config.toml
train_examples = 97500
tokenizer = "char"
encoder_activation = "relu"
encoder_stem = "deep"
encoder_growth_rate = 16
text_encoder_head_dim = 32
text_encoder_bias = "all"
text_encoder_layer_scale_init = 0.1
Rows from block 9 of the image encoder, named by matrix and row number. Rows with one number belong to one channel. Each number is 128 + 32 x the weight over its row's rms, rounded and kept within 0 to 255. All counts start at 0. Numbers have three digits each.
# conv1: bottleneck pointwise conv (encoder.blocks.10.conv1.weight, 64x96x1x1), inputs 0-95
# conv2: growth 3x3 conv (encoder.blocks.10.conv2.weight, 16x64x3x3, transposed), outputs 0-15, a 3x3 kernel for each
conv1.7:160115144098125135161179104130140142074102095118105110129117147144136077094120101180088134110084125096176122125157120121133127058134082190098111119125180108100097134165169115118142161108167091121076106175149111101143180138115160094115134159109115233099072194109081166142137183153153171106
conv2.7:154185195079133152055062112120146152131127134097095109152187143154096078123092131157106099110133109135132139157197200150111124120166122145096103110093077120173144139099099155164090057109103101101110168109094236188087133159142162144151161124117135118139093128177161082150133121110155100087125148105127137148124120133122124108085073137153097090206173088076111144111110082185159118109125106121137114106160158119142162137171166151157138
conv1.8:111153126121111114124162124135108133166135093102071087150122131085122133158145135140125128132183140130126099150194150100099124118126084126121085140134086111144165148137170154139150154123108160122059107127114128146134174097156118097131184093192197065154176096118072169150104243065081098113
conv2.8:109148087075134111121160133165140098138117125130142154101120173086107154103119174133118112115097111048086122161170189150126161208148157131083135151094118210158129088124102161136111249239195099130181136162164160111097146156143139116127124085096115121126098127176110127171153151161133139135107108117158182115155130067113066038128166134114132144115099138107102092135158111130155108115121117122127120136129091108124155119153161108137154
conv1.9:095118099065190119115137208130138128190081126133095132098134096161177112157135133113077157148114111210145153128122148126133099059119110090135099140120098143158141136149118111120149131139154138153088102087102118121185183158176093065105117104115160156106143101122155138157112081055091210136
conv2.9:138105052123133134092130139156133153170134106174177116153133113111120131074071129144136125144090120132060076180176157106117157071092090067106135076108134103143157138146171134102137148185202093107141146160184182168174099100110121118104168160150080084109113127166116124137137111117064093115111141132200144107192145076137093106183177099169154094113088093076109131125152178145128121100078099153102110169135119079093102133163130160133114
conv1.10:123114108176112103119102084171117120115200189137218110179128130133132153141203080144156105125134071097088136104186147145135131169125107099093088108128133134108092122155110154114129129210136115135129108149153129119112149142177134119134128159115165150089107192079046052133112127128173104144
conv2.10:119147133158140118152158130147101048208135070218152108115117165063127205073142209139153165116142174116127168075080101139155091136100102186147114166122108165098102110116132111138150171169155104143166092141126053089075170175183136144156128135134204199198144119096127085085130114104144147100139113091149133115139133116142148154127115139125112136125148156161169141134134153113144122103114154110145153125179166157169144128126112133125089
conv1.11:110120135120135136102091121136094153109081115123075119178113110092173130082107117125156193099165180132136133180135126138159125109116089148134138114134082117132114137118142081099114144085150189130124154137102173160133115103106170101165104125062092188134135170141150110234052128105093199189
conv2.11:135133136124137129112122145107141196067093177095109164172145159175130128162122135211160097199159066189139077117146156118142130130120101165113108152142093155146122194161101172180113095107108105109134103096124102103135119134155128104171124165163117148162101094154124095152133099066177127094162174128107102088118106079128105091180184174142139148127137148188164213173135151153112163094134185090138174130150171139086095161129117151172164
conv1.12:153150121128132122126113087192103157170149174101141118098094080115139141154164131106163108088129142127081128078108146147190095149142126140122064131103126099183185142142120164108146121176128069086123112156151150121109112113166141105127154102075098114113117227190116094169104064179121164061
conv2.12:148163109161191106128146098133116082177128061175116093146121110082150160096151189145143097119110129099092130096088101158121110142125126112155161109127134118123109201216173130146198116072107094105150112114122169163135189174141164120074139111094212191209126098158108064142121128128131163130128166122122116102136137104196208163123123153119104130116147149144138139149135148103126130080062102124141115164199137148135120145137085150147100
conv1.13:103157193086103168178118127154054098087152108083121140113096117152163136108184129125172091094107160076135192168129105114166083143160149160150138123106130128176147154086153122101139103126055106144089119126049126132125141111189121083114101156115093155156114209116137136167163142149100089113
conv2.13:109167154099163161071056078114104115104100099110107109122134118097130142111142132120155100158125113145149131170159117158174124099145131127156149125149118098137161163167105137163150102093104148137114156114076165174106186209124157166080082069057173192169109112159125091127142134114102188171094135140110138155125153146190160150091082153136099144173178145105109143135120050129107068087081094111147141154187185132105108174160080136170115
conv1.14:113165080094191145136157128173134155161161118100111167118103110143145135205130118111106126148115193161126126122092145109129085084134146180110124153069090090174075121188154117088165118127124109133079109107160118107141124090074140057135174111097138108099144133121057180132199173112085151128
conv2.14:117121095081139125117149148149130088128103114118103099108161166085109130088101110161155119132120098099090137145187191131130186167121142093081154090137163138167165138117110182144066104125126116108173160129164226143124168184151196127097110033060090108148081111156135127169107104148103130124110144108155138112122136130115099126139158142160141142159152151109072044157155089153131070116076055133139082164182163097090113106156128137113118
conv1.15:113095104105173120098155108120166192095122100155091128070126083152115138108102132144090176125120081073197101171163158197131094135108124129144166086156089150126090180075107142165163111140163109121129123111067159156160165117110089148115131130082100149156080166173154113126114125168045157111
conv2.15:130178167098113155128140168152138118101105124127142130114095107161099101163079095154083098180127097197158107129117159131112176095119137059110165059143186034112157147099118137118114090122131129092094123112135128112122140129110140142157151142136103091103127137137188189168088060079174118062163166109082108142110122130177166121160188187171180168141132158082139116113181151110080075135117111127130111122131130188174184140120169109109155
conv1.16:104116145158162110083105066068088083193105093144105136174122098094114135102111153103145104104151147128159108173116138163158163127116154124079147118126138144206102137144123104104101124121135148155121193113131164080174146108123145114129121165160228123141060099148136155173095098132084195183
conv2.16:132114156096093147124146178137170177113124112143114112128134143137134175145103124189167108191167075127108099084089093091104076126099064150129098134108103152103089140105096128096094105098143100116139140132109128109114080114172103118148108148145185188156113090119120099115134129098179192162176182105106102041079114096066126141114108138113120141112123156153153194142153211188195216071101134102125143111146159105112118146164146141155135
conv1.17:085105124176117123145123112053150138085111093233100149115119090104093104124138143160138109173120138062151164181133142160076171162101126126117151113137122152096113132087140085146108153124155091125158107140153115091127139105118163136151091184168177139127133157137097221117104090129137113219
conv2.17:081170200082164178097128107173162126142141136137120116120150166099122184134092119188157135175179121131144159063087123100085108135124110116164172124190155128123150087036120097103140119087156123149139105115144090086114096106145098160168082139150210179133146099074160136093112102099210174115162142076139114061133128126078156164104102142110136140150130146118122127144106158153157134062078089057129121084147134130122127152133103140148118
conv1.18:164148141107144137150168184132159147106140113071099112118169155149123124124094132163138127138126165177129122139172146111078118054125119171146150094145183109177137109133091119123125175097102115130123152160145127141154138162147135087121100086115106153175072019076092110118125118126170216046
conv2.18:163169196095129199096080154148143154136122139139143143137175152163113093144108101139134087154134075144127112084133095112126095088124094076096114067136136071173148125128124092132115051071095082061065180159080230230133082098100172144133161157118106104154109098119149132110154144147128143173142170189129088128132094133090093145116117075163128110124161138084125137130155108149115128106135086156183145131150142116127147116133157139137128
conv1.19:114205164129111128146125102140100044106117103150147151164128102154171148089144107151099137159171092112096180142109112159113129086160102104126122122113162141160163200155120150111119160090072141189140144131111076104087140165132182105177082182157111080091173132060128102163083085125144108142
conv2.19:162202173118187178109091113093158146068126154125139164179150152140131157130144138184147116175144108137150172112113089168161102138113094156144134154120120128107104161140108156194152089113130082090100100142139137168132121147152141176121154152100158160162110096091102075100158152165169133169099103127107111110165124106121115117065086136053033111102108137180165165145108134161136091104100127063134162100156146111076059177127074162173098
conv1.20:169146093137166147103115100143111116100172156101157151167162170147138107096087093185075103065127115107190115132131096130111162143116151157138201111137145131081130196158109161143103137126084164114200142162096129134154129163085169142094078169135072094144182108136073114127148109115090062107
conv2.20:155147158164118119123086108055112172067128201106133189180133092182143115172122095096068082106107098132154154137131113167153121130117094176141142135104118138122123167150152160130142082117141102100130085122157138160164063083084087100117159182176076073106134168140127158177158132149147140143102112133169154177172151169191173165074093124061084124097104105158175148089111148107126137175154190144122117143122096155149156102099154096126149
conv1.21:124136156128092142153167214160160183195066075175091121126121142137132145174059135123081134140150096164071172135125144123159109080151123066134102106111153145123155115133106096078166104110151115113127146125126101107090153128121095120127185094157155148116153121060162093091152095152172077079
conv2.21:112151115071143126078054085167169134143152168136113129122114143136116094152122091146111096196120087153149086200203179118113209109080172120131156134129149119135168123172135151167109108154118126167133126143117138172149126169143146143095121067064089109112144109107203111149164150157120143158100105135081087139143122139145122102095129103083120123144119100104066102141125104102112082099098090119142158163181184082070055136190139109163165
conv1.22:100145115084128147132151123136141091161133144162156101098123095140134087101120099119107102158082112153103129141133138092136141068155145149121134129141168076130139091154086117073116145160117162120121107122165114108137136192201145107110123122119097076146110100117154152136233107255131114087
conv2.22:102117126129136130134119113220118092255153099232176133091156143048137134087126109131166152119135138102116132112123090152114122098099174178153151182134148211130126111116138115092129164132101106135106106129093142154141135140146159160117123138112198148133165097088129084105177165112152177139119153134120101151077103192126141197118123131111158153113164188108137162121149147114129085091108120138141120142149124163172152119126112121113119
conv1.23:106124126180101121140100088098156126122074109146109137136082129136102133156096110182126145163193147093140134151172161157074124084135119130071143117198173190122106117113157159108129151094120119137094123139131115108134174067149174138171152120138098152070072144218129133086082065154147185130
conv2.23:088172156062175161132200137157188159109128152099096097122121155182080108167080123139091133141142135117164147081074125096094157106130155116090113140153122146138100131119136087131105077128100114079088213128104140053091159195145130144140137114132124150139116114106151135144183133114220135117190121112088120142065084146079101119134109115123118145154128147105086065152149063120105051122136098094141112086163132084077106161153133131152122
conv1.24:106088115105112125103078142141111077094103137148118104161135191123137154106148123123155129096143144118120154089130145140130176159132109086178157095124111120141122159187160152118176165135121168149083132100116046133154131108127139103087114155181186183102076088165116171090144124077101090244
conv2.24:163188155182173107153125081134154131099154124085120127117128186140114209158150160130104085119114061127080111088055086055064116101125117149145118166128131144117148141120152112109142155117172148085140128124174092101097097060097091083119146176197138139152136123117131102079108095151111112141158170125201200137137133120068108179121093121134133145128128138082084091106124126131143168070141111098143113106153118088083091172149097171156083
conv1.25:165144123142093119140148109113088140120155101133141120144158079130150136147105120140106103106162089107080149161161136118140131171152128142101107087122117117137115112142126135137115083103135029062158135129106172082096107163137121132133131140169151191216101168222043197133103147174147159165
conv2.25:124221233095176186057102120154135114147117095164168108084090109076086133120109136155103102109114102101137152085089132137088082161139080126138134116137147138090096113096114125119102115097145132181182140161161146152150139180140098124111085070063149146119108083087120092112142114109169166129119130133101137117098119126115158125072090133102077158136110134130142133122124157141198174069066113080135132076169175116080083135111084136128095
conv1.26:177107120119149087118208183084114129143096084117103063164193163091140149187102106168130182099155106148163102159185172147140124112100120151127104128138147117112091117120145097168117156152139154095107119096098115084119154128089065084118200142114206163079112119091116118144161128144096122157
conv2.26:153163071108147138145125161146177138093125122106092102141165156130101112105100149144061097183100094156116096156199242117057160147129139115097121098105129166178144107079101131118058124173189065129162118130140161139092120134086156126140158109144130121144132156199132095129072088090143114055157167075167115090128068089150112138143184153136164122183169122111148139110147151113142133106076102122127132141146142119154163139167162143162139
conv1.27:089157116079175143137091126101128166111145153138119179064087080123170102067106146108171092188089148112128157114122137185156157162133127152148108160099109118220096144150126122101127122082118102148163094100131172089134091136139185176108093148128142119204134157106158121069074116141105115169
conv2.27:113124166119175199129111126149126177125134130132123155127117134103072146133108107228217119148163087139118139092114109126136088131145094100167143116171152116169153135105083110181129096097123112097119125112137181154131124165143126156141070076060163200151101103139133126131134115156132154181102144154079104092134147113145120122108104160131089103187121142098154140141168119130115081046073079083130119084139164094062094162132057174177105
conv1.28:090154150131094125146166052152107089092114081152113116114115111136138150111126136163134122183126140077125148100223177097103143158115072142075144106145162109137104149145226152152123110117147122170107066104157146080088147086116160147124141099127105196170102133096115132133098125109121159210
conv2.28:076131134057146138103168151109139141125126155113126142145168169169124141148107118184112091140133080124127103125131203130097187130158160127088121157118101173162095130096133108119090088103112133096149187096109150083067177171142143113125108081122135135113121115129152108175130106107169105117121144117129141128122123159095118148164137180130110167168139187054073061101117047093095047095131131076156117052176159071097094129153117169182129
conv1.29:152097142085112128115206152164107142095081100104107095149162101117133133087082143146110112145114113113103068123125111164149124090106125153143128111130131113093099190154102117155130118105124165133130109119131156116158099157126137125095173124107158184145147199239147119142121076013191107159
conv2.29:103137110139093072135122139097135154082119155085117131185157160167131140159160175199139114187160109160153126133162192117117139100169130105106142100112129089128138171127104165120081103117164126125153078066116148120100094121100125127120177179154090100087127172157115114155105113103135128130107175169158137111167093038177155083082162213117140195156115153130133173076115167136152161099078146126102140158172171171190144119133151078088103
conv1.30:125124138155084143172178097155111127098103102126138195145139163119102157119145143144110152163104100127131121170143138151144132131159126109136154170155120104082142150103126126148161143086126108150130090131141111167071130138101152183170082130093085172008189143166125175089141203114091059074
conv2.30:112200189130185143138134104155153111142136151152118147113142183126080147107125162180143114168201102139176128154127088141107131136140112103137190073129205040103158110068133100155141087149144170153127144126153122124146117124132140161160110102096169162134137099101166115124181112116208110126153133162107127119157131113150141109087117123115117107162146136147167157182163151169116090035110089068182186090152175176148099172142106122163114
conv1.31:087173198119121170135142121154120077109147119129122158169092118173184175138103106086108191151133152159104147114079122118116126129133141102101087146107111142207135146205118110135143096116103124162055162156099088114124098148154165130128117137180103094088166105107090056160197098108105100102
conv2.31:149171110109180163078078097147128117124116100134116097113168166079120133105118092166172126158137096167141123143163107143177154103152166095137179115106149100108138171173113106170146131108101111098088109166129103138095132140136147171094090102065152179160131124146133076114124111152106116192057113144139108100131127105113075134100123126094111109118145145132136147149103102168139085065101063130155149139175166058041069167133043189194110
conv1.32:118128126112155122162105103130129130133127148108132151078105122181174186175151107185139147114129168089134148157137131127160100166183142110129130125125106136150108138086129173112174103155099087099138071117087107155085154107092070087099106127054108094229070096098150138162163083172065156113
conv2.32:047110143071142150126113102150107118112113127109096100128112140117098104156120123148164117181147109186179149120144148125137171124140181083127158095137160085089111142160169089138137094090057139107092152126138134120138197210155147163104058036039125169139142131119183151152119089126095098137114080112109104106123136132153136149080122128104144137148157148115102108166142080090073049129118075109129108121149163083073120170125137155157174
conv1.33:128050107194105106111121122140184230081125116143102072144141073103104143133128116124075146143138096096137067094156133160126102158123088134167079153169111126167184108082109172100151134148219130163097099118177151151118098120133092151102107154152145172113116117125119143140120166179123133123
conv2.33:152166112116098142130129129173118083152111075169127100138147146127116124120109143144101110138116132138103113106099108120120135126121104062149208059166193030111155103092099127124122145175180137103104125132126126150117156140157175147154149164109084081147101118153171171122073069069150124069164166117132112143142126136154136129184187143201202113112142117104166147146205165142105089111103061154166100160179161184159140149122148124099145
conv1.34:103115123102133101124157131126148128129123165161082116139089102113114103114134143143150097098101171120123107141118094151122158143072122177120146166137124097172137125070109062094069077100103178166120137150083180174130167144113131095092099122145161140207087122167199157144145083113155241141
conv2.34:114113193066087165095127212138183198099142170120146168129131142173102105186110086189149088189151081143118087062094111067091113083132093110107097115112134123136126159121099146136083105092137103100099155115088176116097094153167129167162089093119132163126117109124142116113112132107141184164107181186140139094120102104109098139123147196112122152122126133131148189137180181143172195105118158096132149114156176093090116137148104118157109
conv1.35:156131175131108153183133103217113093140087134107112136124090133156157162131125132165139110162132138133129167111151159128142102099180061126135099125169094139163130116162223184112159090105155096122096107130140106140126151112115161112099151119132101130157102135089073104087063037072137184168
conv2.35:088165150077204186085142134156137125140118122124117098145141155135096143150149148161139105161121094166150126138148149125129165108120129109128129115132100120129102153140133088161141073093102139113117167150138157132112163202183140122114090070088123178136122130112129086120161120135150131164111123156117142135087128161115115163092087123119080115184129146104091100131113065126117067072072080100142115118195165072040049215170078184186104
conv1.36:124134122138126154115107117120156128111152126128113105112147131085133181157160098116168132123124161097170119148116142095125139177136137096147096132153109093140121119099159108122132114137168157125086135100123090152090150066152132098121134068029095151158115175125158152126131093255109133092
conv2.36:080079121113134127138152140129094107139104129126068107109129146123143153108109131127146134134139119147160107092116152114126120080104136137114122131141166109108131129143174067115136084075093145137141170105104131095144201188145201153099106080091220214211167094137151108156100114116100131131150148143070090109057117154176227224137124124127151107133151145123140125169188129089087075110153112099124094105168145148148171108133147119137141
conv1.37:132138136181148120127136126210115135117173147078195133099099109094165154135095137096072141132063107164155130139102120116123128094118102102110126137111129157137193130082093156115114106171122126122117161167116155121110121124109106134088100130098084110156245139112210079149162062188135115139
conv2.37:115126137155129102171169093106082112130146149167148168178141152144143176139154132113105117134116116159135128081096075139158095066017076136178200101136195078061142160138151139142166141150105087146131085145156067085111116147181130139144139145144112119128165121073179130128151139108168157120134120089149120160117125181173184220137128121109153128074144148164186166119149157092080065133143132110143131171189128123109132134107128118119146
conv1.38:099111138082079139130112137149144132107127167084098127133133184117126109099201119082144187116149095147141136104184104099145098111134135095128097138162086100126166139118141170160130159136108231176100108075129085170120134114181133122087066103119095119118116199119110133168161117199127116058
conv2.38:106152131139160168130171158164092079209124086209158129071119158051118157077129174158203173123154161112135144105117113142150127119137148160130127171139140181122103105124103067103131187156152150141130133141121110128121162144162158150121111106112242205205144108129078094110136137120150157133144133124077098060088134080110147103110136127115130107090136131104145159143154130131120105104136134126132149126147149178202185116113113120098074
conv1.39:113152175074121149150082128137160180098126144128089142087132120111094140074096200097155141120117180111157067151131096107158117107090171182120123138131114153132112133102172111124116137093135126168146088094157148177131152139121087131137079086080101140112078223136068163083056096135112111167
conv2.39:083073081108114124113144147082082149091087109094065125150152179126109160142142180169170125154165153170141150122145174162183152144183140096109120096122131091168161163143076144169124088118104100071155158079111212133093146137083158125101158137119128131186083103202106101137095044099101120075119137107108138106116136115151125075161130170157102100153141107079087109126127090133115116112102109124120160140133207169156201093136137115136126
conv1.40:098119169133146176142129128155139166072133134101131137137121093175130134079093148146105139161097119131147135137107076164092134098115132139127145151143093153112132121126142083124106117130146102151128132113116117149172141220131144145090104153142146127144037072169084207168123239082055174108
conv2.40:161136173087098139120084138177157143146144109112135158128129145138079103172076066158158143155144107180145115138105089126125105125163154088117124083110136065098150117074103143130132044119127109114104144143146169193173038082088144196145156183108079130146075129145121140133138100076201149102130155149118114114124137135150140113121125158126112094103132088085107153122165180187200153040072084119144141137173168161125137149133122148154117
conv1.41:166146127135168180126100157146132215150114164130139176087120151175169137143134133092139196116116150117122140094087096119143125131131134074167074130078089132153141166113119070125140105184159115121138125112098133170138081138136105111152130069168087089069102083143192129145190061093126097089
conv2.41:162178101159198109132133092164111067124141109123129135132143169092117114120129089098082096148109094175153135150151124129135168112130182076150187103103196086091149141151174168119144182153107150147137111146166080109154132147132107144115073087081078121120148149147152131174120125118135150153087124145139140193128124155153079121138170148106182136090124125128144131126139112101071034092104070155147116173186160097036061164149085142158136
conv1.42:117117112135138114086084108124139186079147145067133092141124110122178058108121076158123151116083206102145116100150133083107116105099117220137165107129173135175096115101184145096122119141157065122125092176130128124157127117181171115164094159125102169143082154104122193127123189126095147118
conv2.42:119132180064098138090069117075114164102102128095092136139111123151091098162150135151123096134145091150111120131152190173128096141189144158138113132128108141158153179101129175154130083109132082059083164133102200178126144171152154133170137114084104121153112109184151091159148084068187175096118173140122131115111117145150128115163121150173121118191187110070092144072136086133160134077108112088189105089172186143100159122159143144162135
conv1.43:073146150154148143165097103109140168191117130173152173103103151165146161196126136111085143134120164092074157161096132132141120123171161093105121153095108151150083115196111142084152111144125128126109131112129126099062172083125125151110194112125067065083063060168121149133154111122098179138
conv2.43:064131130060156141096137097207126084168135095165114093118127145109084101122095119149118147143130129162153153099139150109140194126136185110132156152152141153119125133133167138160141118121069132100067162136131097105161173164154113157127048047073118145147104125122154116127133107118131122156130090131101136153122171165114112110127141139105122126118107141122124072160122082109107054111107044124148115149192146037025076160136105164165162
conv1.44:103069110111117121164104103100187184124076113182100113153125187147141139079118142129142147176070167127129115108135084153127159145121124112133081158156132097124151106068131113119142111130200136127145100052164151164135186090098089144144090118137098100121102073123085212150146200117098148137
conv2.44:126131114109120129123123104170123093171113084198162126130146168110118167131082130138115105152120089155115120101107085120131134147153137071136160077183163031107150099053117129117131123128138152106139133102154112107152157112142143127170150177147117145178128123142174165122088024058180096077181160086138141162138149166124128131196179115186195092141144135108146139139133135141095118059097033108146130161170181127124121135130119133147140
conv1.45:101090090116153123076188181125145162137094072142067118146123110124114166218107089119079154150135083134130113088149126133074146096156106110093166140101139127149093135149140121131150161116118139180097118115118113152181123062095167126123198092111105102147165144185168149088181178084080131145
conv2.45:113136035057104099119134104119159137088130161068124158136142128131109080126065055100084087113063102076085146163170192115113216164128160124082178141106153181151136137122094158093085112130127127141149126153126154122092117151125153116078124096120078071116085116163117147199139171193115115143115121089147154136148129110140105116115186172091124160110102145090129102128196128109129077119107095157129088137118075091122122103156137143096129
conv1.46:146123123142147131148102156127122146105125084101118126196175169144157107073098106134152120138105106083083122131086104181192196133141116103134199119087135114078120145128066132138136162073150172104190139124132156118118083111077118110139098159156140100187134071105095180121109160101085085196
conv2.46:128137151160109120130055094095114147075098130113131175156104108170133151214168158148112093152100080148117118107059040109102048135112086120157158125140129111109136169163143167149144124112148112123137095099149104168179054058076059112139138169156106132142149159135154156109081095111131135149148174133155172132177130115130135149075063089082095104082093073141162130086099144093122188108108125113128156111126144163145121129116149112160167
conv1.47:128113124162128130130123146132122158170121129181106137151165128144110118120105136114137152086186137103106134177083157079147192122070143087173146150108140176080183119076054085123142124177143170089129175098089144126123117096087116090106159113227129149093095074138108170113145177131144109074
conv2.47:188187120129151114141119094151133091082142140098106164064135158115133162174134110097055077123097093098106112131125145124113161172141125138143130173127139165127153126105165184087101209190211157130107115141153116093158054075098038092165125117192107116133123140163125137149115115150154125110172133109116190232107150181103118098117108111109144124118128106118135109142138140075106093109122128123151122165200138154121106159166136113149170
conv1.48:128128088103134085132096149166183178096129125104115085111166122101123088082088145148160141113089163173145101106148117180117182155129083175127157130123088090113141129109112168135109115126141112152178138126143130166131140174162089118117084165123150102174152159119094080059079048101216130188
conv2.48:103103139145097171122063127068118180095094124125130117201137076173116075157157149183152096154158112138152156111144147166138109139175114080128151065142136068142162176130079158158149093116148068079132063101121145162142084114119105098124154150110108089079140147141145120122133067074179157083112176122163160169178109122190155141135148138151132110150131112108165160058157139091109142107097156120140135163142187172184160087111133078114147
conv1.49:146072100109155116148135123148162176072103110144075148118156144099128168136132132088183125124135104093132109142155123196157132155166073124137114153136087087128115140151095171101158145110154160219171118087140152186087112083128073125103102114186137061160082105109090124104142143161202127092
conv2.49:127125123138114147129125131150129115125135102181159126136116096148099077131095107159098110169119123141134126085098097088134137129145131032156190043159212025114181143085120160114131187178166144107134115128156106114119143125130142124134166145122055074156112122153148156121090090084160139082160174095122140184126122145127127116176207169150179129111129149089137142095172148087082097093081089146143123147172150180131107129084122114097156
conv1.50:179126102110181170120140161119121111208097143171155134127176133137153147179105132070151126098149129150106150139108128119133159090166118095175095141072120085069107121150051106121173156157128118057110156126129125157171096131115085114128173109129106089059113102136192083118190105165114098092
conv2.50:137170099141172118133090078187161100149169130129132135127176195072144128121140090135101080207116072160113093177178135129097156125069156145139154169116157181119142139150142177099115147120098134165154050123153088139152141168138106145094116103096102108119146112134157137181124118146108144142083146139118112178095118186139091148115129118094170166105147186134129117143133098100098037154129120189171121208180121132100100164175104136184161
conv1.51:137148066069186090141095095153181215108140146108161133078137120141166148126118126084129158168087176156126126161135116143120117091145105135122129112089126154165141132090098089114118085125184102066111129163178143146069104190134121111163092080131099095147076161108139149185102099121193130150
conv2.51:113089115130137192106064112147132165137121089135133091167149130136122092120124117122133121119100111157098098141107059178176129140158156086133154070139182078129191177137121150144169124115148093097100077104097126168158104107151119132162113143096089113162114098145139133102112072045146136068124130106098110140139114137185163158154121074201137054142155080102145192075117139150138147065084094124120164149155211138112093142120067156163135
conv1.52:116095153148119141169119110178117155077142124104186174113094157158145160092116130099173090141091118110146162143109134171168135133161061088144137121106068122101125099111060177098164092139151128117193113159165136132097109167145098116122077151151139123102043161187093160146091106179119176177
conv2.52:095165165112144154103078105154133101162124058190144111130054077093094145107141158168136101151144096161172134120103079171152110163145122087166169085126174065053129161136143106154175104097115088125148071141161064144161135142099098141116097150123127126171091110090131129119136090083172153130155133092130161106142141107163168157106112142096104135110117111144179138126140184123158202071067112086143164118131118172115093188113073144171093
conv1.53:159105133114171148125118183093140150144123158147114162107157149153144093127118112127194090130087145165139129179144125124169141096144176109181118087166110127131094164114126082103116111138140092129151111082130110155127158147114082109120134123182121122108042091061190093107197060125179142038
conv2.53:142131093126120125137132141185135148141146146133117133131158125128123067118101061110072110139080106121093102148161130061102176100127164090126168132166207109141183114118137159116097184211159125128118120157153113167145133130105126115122106093091049043064128112146183179157112163118097139127121143134126146228121111161131055068150163112161191129140153133107132133125164127094084058149118111157128117183142150142119141148155146083121154
conv1.54:115129126065130149110211117136129142133100122147094127105134119110126111132088123106075134171123134187164156122147152162115088065106123183127099125116115118147118134162120094065082137118160078166079154170151127111189180161135105067123157121103119092128095164120116246112104175075130127113
conv2.54:143120111108121122072090130105129164120105108120121102162176097167108061133083087168117109107081109101076116145189193152129107132163095101098118077102094081166153145084094158130090083131146068127175106127105248189077096137160150138152168156106117125140068122189095105111117093096153133088098158130141133147156122120152123108120125131182105097196147097073109169106125141185184156118096140134119138125150182094127165095137138130117112
conv1.55:147151113135179109097170147107081083149093112149107114146126162141076100158078107163101084063147090168169087152189136130092158118077162138141183134130152157100073158166149114177142141122079148142167154151085141110178129120095148181063183169135102129102096109048158124108123115146132145121
conv2.55:125103125107096123137126167088152193054124201080116158171126103185113099160097071128084086151103105164145141154129104152139152127134154180128138174110096188142105176166146165149118090119116095091097110105111150140122099125111128100104162165160057051088115145141165170167118133171113116134084096114155162181144135180155139167085106111076085126122118142134167143130141139097118117216189188144106097135099091117135165104123181095099154
conv1.56:125158128176103137119055139138125101134155152132117128156145103135160100080135136165162127107101199156137125135117108071112160100117155198148130157150133101120106148106149119088123150131098154099112107150126094119171140149165161135111115140066075117098033179174147163136085089045080176195
conv2.56:111081119091125148108108130070143198064115145048075122182137159165120120170155119122142091145148102157135114144154187139154141114178155136114084126126108143190173200111067158151109046086114086090133148094104213148126118135144160113149164125117092133147059098196078085143139092122147164123116161151156149123159127107212133096170115151152087093154150109083111145144151102156166148099118148115164148125132176154111145131151114123148123
conv1.57:100160156120105168142121108068097078093124120133098134143090139136169187125124156103153149155106095089101121127107110117111119154144144094093088164125139131104088120145108119109108123111142121126131105120113078121110164085131089139113120142152098096153077125103179222180157201178185254121
conv2.57:090107112053127159057086150169133069142158095137156140117110110118126107121111112148127102150106076157147071101110076107131132117162147094108137150119127110085129155146175153171167140123114135124111160110149121119206184159118146138122085108081151207179103099129162110133139071048140103153127104140103144178147144162178114132090100135081109123147176166134150166172126154123113169081068100102101177135127181039065094127131116131164164
conv1.58:141117132115133152169175189193152203141082098136086149147195172134145155158078126076147151134096141182129145058107091153140145084198077149160144136098109105126137087120101132103183111120138143144144144107169112161140139160122136151119153119103058108123131151115153059154113102118116079068
conv2.58:154159137155192169113079102162143098119116122168165143154146161142111122098105131183161091217153066188150093196182129131092151091083112069136152103179190068168176157111131151146126058099115132142158114100113170194177116139123133129109160101110083128150103096117139106125166125139141132121149159160121087128151118156151108124146160109141146110121137116132147176158172142164099139107096104154171169167182170124078058172164080147143127
conv1.59:127118126065100147158108129144161129072081147111094091108130159138180091073113125153134148184149174152094152083126109157127119062151133138175061119121089052172113110139120119089188188106176114157092120115139103141144107125134201134148095162095107117136067120172156110164105126117108194141
conv2.59:111122103126167113094088075163148118108117104093141095159162137173137123134146137159123107115107098172092098158131072133127112115156142101127160077126130082135169174130112144197163069070106088088069135116120124181202119130147132106108148143130111136167083095155148109150106096146076084171090131161100118153117113123118097129144124156164117091164113105085118111127121083131100087091104094150163160171134114110054055196151063223186099
conv1.60:130170153152112167114094142133150156109120134139128098153145158129162154081090141128131192153080160148083153150102117129163170126081105099119135118081126122105143084107098117106196115079171095135216178134138116112101112201098089109149096149150085069088131062149090166126094197142084117107
conv2.60:127134128143137095092036056126127131161135102166153147128105069103132122139136121124082106115091070146109081141097076180135097148130134089133155108118152105098175142128156114126162102123132099123107088131142071155202122116094072116149123169159144138163108119115117114105112081075177092104165128116089135140156162167151155166109100101100097082094085036097153120078114155095127182070064123074118167121151142131106072137114073147199129
conv1.61:109134189150091189140110081114116103088092107107078127143094169168177169110118161154077190168107147122105148113106087103137138115108174067131097140157112170094128094131147155127113142104155115156141145110160051141126159112085150133147128160165079132124117152046139100138164117099201098195
conv2.61:074125126085163160101110105155139124105106116104126122122111158099091118120106100173164112176148121150169155115116109126141147103122146116145147146135112112103111121128122114179128052132097131116122150120128133112151138148175135134139110097115154176185122090102167070052159079101144077105108061106086122086105143091094124116113136135103136092163174135144121144135046093131100080095083066106156148130195174045039057142117103182200164
conv1.62:124129140143112150124070140093127125098085101128077126141145152153145172120123127076205135119116159137135138081131142104110165169116155108129153140164137152181185140114135140124164142072107161118108134088130099141166138076118094123073064095128233144061099067149113171137109137077139127207
conv2.62:178158144157121126172156109072125144063142143123131147141112140175134175163175187148114089159112063125078110070064078059125102143154094149158152146142145125083109118142167103129149132113145127079137127125153067087074113123107112106139153185174067095123132138132182153109095103117147133142166169109226230121154128127045100175121096119097112095108111094115106086142120131114107174118136152098121130113137109106070113155133129141120103